config.yaml
arch: "gmlp"
train_examples: 97500
image_size: 32
crop_scale_min: 1
horizontal_flip: true
color_jitter: 0.1
num_classes: 9
patch_size: [4, 4]
loss: "cross_entropy"
optimizer: "muon"
adamw_lr_other_params: 0.0029
batch_size: 384
epochs: 84.7
final_lr_fraction: 0.05
warmup_steps: 640
Rows from block 8 of a small image classifier, named by matrix and row number. Rows with one number belong to one neuron. Each number is 500 + 50 x the weight over its row's rms, rounded and kept within 0 to 999. All counts start at 0. Numbers have three digits each.
After each neuron's rows are labels from the 100 images, of 14848, where the neuron reaches its largest size: "responds to" is what is common among them. Only what is clearly more common there than usual is listed. The data: drawings of small networks of dots and links. In brackets: how many of the 100.
# u: gMLP up (value half) (model.blocks.8.mixer.u.weight, 336x256), inputs 104-129
# v: gMLP up (gate half) (model.blocks.8.mixer.v.weight, 336x256), inputs 104-129
# out: gMLP down (model.blocks.8.mixer.out.weight, 256x336, transposed), outputs 104-129

u.199:579491431531589483393520478536530565509456484479457503531427482522541517463516
v.199:543560511519519527473423443470447545427475469486511498509590357541403492483435
out.199:438416534552433473427487517535538597472433583424534521535492473438489480484486
responds to: wheel (33); star (31)

u.168:458518476559487418524491473614514461579443521559536577471429445605492468516419
v.168:500455474541413566374555493510502621526540437457470461540485490503376483487522
out.168:511502418432517549468474510437478464521509417451509405551555514536605437521527
responds to: wheel (26)

u.287:441499504505431528482464590541453635506448460433568474455514528502488483483515
v.287:487553469460532510554462494471509518571446517446462523562444493576447470587407
out.287:487460420556506436540534525372458503570550449481588492535432489497446438508504
responds to: tree (36)

u.1:388531539555450489530537561491481412468497519498566483556571545451499526498538
v.1:506447487570596457525502412557386514510513522412455477464405502484549505451476
out.1:508398613561534505574583412482550536492503440500430490468517493558512455544499
responds to: random links (28)

u.304:518526473496454510497495553385443470586468423602437524592391491469483495463593
v.304:551519513535505495549519504542575462547547542509560460556584506450575598407469
out.304:500568461504552528558575509468636572458412517415577452576511505562467578593458
responds to: laid out on a circle (100); loop (52); chain (44)

u.37:440544562600506444444417538515430554601570505473549467464567537548509478423508
v.37:521593516476453554451462488490593566447536506474570483469537442588554525544427
out.37:533503475418474546595500508478448460492541550529504468463442485464557517547470
responds to: chain (27)

u.16:543464540504541478511521532489483514412372539439485500473524512448569480487500
v.16:462539472438587493527623585506501551509450595491509484505422444463563619534512
out.16:515486399504485401500599523514634466460559543455468465501429542557438561500431
responds to: wheel (27)

u.74:554548385517503550583470448481616538528483438494481459482464509391506461467468
v.74:481517549507531559512459453392472463430444443513552530475470538488534512468461
out.74:570472565491527467542570550447360499513483540536475507574499483549471570531560
responds to: ladder (27)

u.21:480501555473448608582525445495485542484541539494452534546514455450513472603465
v.21:383459511423486522479470511493553465530546444495572477503504524526495498421534
out.21:567470476426557495466536654578518467555473527441443487557433542506548502452545
responds to: nine dots (42); complete (38)

u.147:568505454521458503474500505497461421517415441526478501540482420441540553507586
v.147:535569499492507468553464518595500511537548554434546452404459489389521493472533
out.147:492559495403541558600393444570524562455541476493436471504455579544444503544471
responds to: tree (37)

u.4:574540436535507545571461472566476478520463508491616511519519492478493489500470
v.4:553528431456496481489567466505501490380369587486479460572525470517485548477430
out.4:364552458472494558566437436488483497500510554524506488428482607542575440478494
responds to: two groups (40)

u.190:408436461569542480483416510457528495430479533527534486437434544551460545416432
v.190:518612471464483487541557447491473498460407504422470564529515531474446486435595
out.190:549596599498528503516530421526602429480433487493465535480485416516554597601503
responds to: loop (32); orange dots (25)

u.295:472539600462506463497459500559539506532492450471515542529498467489558476443530
v.295:575524525450497492546544520510544438500515636472440515465415504445474467506586
out.295:486510426443552560503534538464507434541494394563553485535549542569474534587512
responds to: square dots (61)

u.95:441487609420538491509418508464617576449491536535535455484505544610452572578488
v.95:593485595479531427416561496515573471459456557525578474451451521555559638520436
out.95:548508438492529531473513514580436505461501471462420579519432519422525513468558
responds to: ladder (33)

u.294:520497456491481569488475459429484469571484481477460453488458449485549508416494
v.294:473562449543474510500516476525515485482629563519492431566475559425495532475508
out.294:456482581576485434452482536537508514482607460516537532457474468496537461564423
responds to: tree (33)

u.41:486472507507582549529511488487433538526452532433440543518520525447492472512404
v.41:457381500468455540468501495497467512528578479526477562551481453496419423519434
out.41:493505451549490580525452346561551501552522494557538494541468499593433466499600
responds to: tree (31)

u.145:590500501518488403472595442473481531525473495546432414548552473525506422506483
v.145:370542459510496588544496438498556522438454409490437573612428488523511463487522
out.145:566530466436482479451502373465501431558450483502558561471502394571490584526570
responds to: tree (31)

u.189:484436483548602485521474481478498485471484606469374604504635535501466464434595
v.189:456512442480470549438512547491470538482550479418367515537424518501501512406497
out.189:450466545514453428410472518448582565439540508528548489488556523449435547513577
responds to: two groups (31)

u.285:486513529454421466536508526550542435437469475547450392390567471548551601505595
v.285:493413561524434533580541586488548403485419439506503568523497537456585592458464
out.285:522513485527484573553456422502350512472514444464417502495529542434472491453445
responds to: complete (44)

u.307:443451454475479488552488518536465554472410450497497484511432645471504549508477
v.307:465585547555446521467532477501506567469590537523382528485437569508370498514479
out.307:477553527549486453546483496533488448412511492450602412569584447572389511614597
responds to: ladder (31)

u.210:541439514447517407571532494580503501461551537560576426494546450523480541450493
v.210:504508432574465528465494519477541435495462524373453509459492423544468443466568
out.210:481501508446460526463488470602495434506503483468484577574596498481578446466503
responds to: star (40); red dots (31)

u.10:493542466401497530520540529506519567529555560543484507438585453540500359504477
v.10:503502512596432508513385444493418524509438477478462476495504388476499469495560
out.10:599477492597519517491500444453448425498509440447544584549387514553463507517503
responds to: star (30)

u.13:414547561551471552543595473446516601455424539492492441568548491561512489459493
v.13:549490378472493521515450556401509448505502457517441528426470536495558489526507
out.13:521502521417541499381412433549495429481507557513465535534434492460554540511603
responds to: two groups (43)

u.29:543476481589497562506561528433473479480471473509451512522391476450488480436510
v.29:510510507489529519495570532573430544524529511455495451457550529505552478486518
out.29:439568477478488457482408414559620474496517588515563541489512565543469418587470
responds to: two groups (34)

u.331:576522451511447531394577479505553450515535436550581452485537541392447495484513
v.331:582458592560514525565471469526504494454529534602504587502542456472540508438547
out.331:542446476373539451536470444437435543511447580496510517497493518486468468486465
responds to: random links (48); tree (28)

u.58:478532541601473496486551534514491527515479502544501586542497535522540532521439
v.58:496554452511539468489418546393486466541441430533505540445500489486485520463519
out.58:457570541468514500577459376532493505451494480423488487498550553558457516528518
responds to: loop (42)

u.255:471509546485507537489592483465444536500587497504456540458473575522555464464495
v.255:541490544518453516562599546430509517463493562560436439511485530485541472554490
out.255:410486447524486387479488445453441432523410461518508591368542487385464444508547
responds to: laid out on a circle (82); ladder (53)

u.335:483515491513568501455550551494576544506466404530585451488494484536469493514519
v.335:489434494516515472575492486586507561619446551439521607441518628497530504494490
out.335:554533525550462442453538489526436523512505554488539466494496555506541551499469
responds to: two groups (42)

u.105:549443567465520477571523544492491538480459519546521569556457514486503544431523
v.105:445408441507408650444433499541484495448547537495503459545566609407456577406455
out.105:420578407487552490513561519450478490430505521495519470440430431479486448520437
responds to: laid out on a circle (87); nine dots (44); red dots (26)

u.198:480471423515488507567561539485498528448526439566539442585504440465606425519513
v.198:517517556513511493530534441511503535438490419487626520482593423483562520502545
out.198:477493464505477545524497530453454525511440523439510551567526497442405546491620
responds to: square dots (76); nine dots (37)

u.92:448541452435415557486540610518611521461466437543545479507575489576487625516446
v.92:570498613467387439519520455453526463491449564519606486485550455566641422498377
out.92:535466476531509520479504466536488564510448511594425553520442531459495490489499
responds to: nine dots (43); random links (32); tree (31)

u.50:549530503527462571549412455517541509475460485495538577489417522433565521410492
v.50:522358493469513482421378445477461542539549559451404513488487494569459508468493
out.50:542553527530401456516602522465484531492489474487408495409534551498542498568476
responds to: complete (35)

u.193:489472535564513566492458468551567575487530468503468504509486487400511391449439
v.193:496510532466552515485447515469548572458465475585510503532510518467558478414523
out.193:468511522587473598542540485528490391571496424511493520523477555529483445468513
responds to: tree (29)

u.173:394547511505401518510503398454505404522495543528537514502487492483518491479562
v.173:520444454480535490463501451551476536509413521582520372444453412490512523488506
out.173:421394492515518458420460639495524569479458567430548432464511478398474516440467
responds to: two groups (32)

u.47:522528452537566509404455537527526580504501454443486651400451528339497504410510
v.47:457417535489487424464505548479395559554433424555506472466512490501498519511533
out.47:515538580491439569608499461539488483546559544520558475545545573539458457537515
responds to: five dots (55)

u.175:499500496583562399498469518564403381519555497470533574543488463529540569501499
v.175:553545488527440505426488443564444574528529541498536353493503464463524507518498
out.175:464538511525451475475523588538548426446490507558453454484459481543494524441419
responds to: nine dots (39)

u.257:412492435474380465544548477467578467491498515548389497482512470541563462507487
v.257:500463495515479472468367466567561554495461520464528527542497503500607532471490
out.257:494513630514574505461452505522454505507445575533501501570514548452504537446493
responds to: two groups (36)

u.151:488531513491582509562565548479487459486496533461474482525455498520520357571447
v.151:503503538476504448534583512499459559570501486411517464581474538550495481502555
out.151:556512497512528502506466546476499531478529457586509570475503443572524598384479
responds to: star (47)

u.313:566529548471501431461506467485505485431505472465507481580524514405515482461362
v.313:490498562494491559492584509541568493422432371531506442522445543512486507581495
out.313:531490446565546471464480501587494499576478521412436637570426543423545479482600
responds to: nine dots (42)

u.36:496506542532505533420480473488418530503476539481547484506490511531455507487549
v.36:546500494517454444549580472465483482503504569511518506501588510523518465545495
out.36:508509545503431467555470523499436594507587490533598563536444408492564495495477
responds to: chain (29)

u.220:534468471524563566449449446425546449484479536463582508445441568513573455520569
v.220:553619467532535451493515414441545540584583463494545553453600495483509494545492
out.220:502542514564540477476579475521471568532567514619489512454573434456559491474516
responds to: wheel (27)

u.138:522486518452513528471567514486484573527570542563507476479475375541506584405562
v.138:539581435521508448570513501464490469448544552464455432485482541420462474539473
out.138:579582542476544506487470580502512436504545505543491395461514545460371476602484
responds to: eight dots (50)

u.38:498546546428434485572481510531539463496443429469544546505574446474594466468490
v.38:542509565509549491490499460490462467529494465550516429452526601459461525448534
out.38:572467532561554437436518523422535524506479442486562512468481526509440570532559
responds to: five dots (37)

u.283:408507544504568461399505537529545557540459494491519505487487438528506535529461
v.283:592479396475579552573471470582513428585481523532467494532500396534400495464496
out.283:575430461526522555542576503492406539459563477501498582515420483487362477562483
responds to: pink dots (34); white dots (30)

u.108:564449481491501517511520461547561533413557488528527460488478450402494507437410
v.108:506470486458505492496415474510539520538519519512490555453530420524502517496572
out.108:400543426542465471492450499528435456468454482483377572515510556406497516433568
responds to: ladder (37)

u.45:536570550564504517513506457457508604488470503549499509530473528608514472506516
v.45:468529527465534558588481530514593518438389522487566339546488474441464491463491
out.45:429449472473490514495525406548521429524455468492511540549489552440450478533460
responds to: nine dots (43)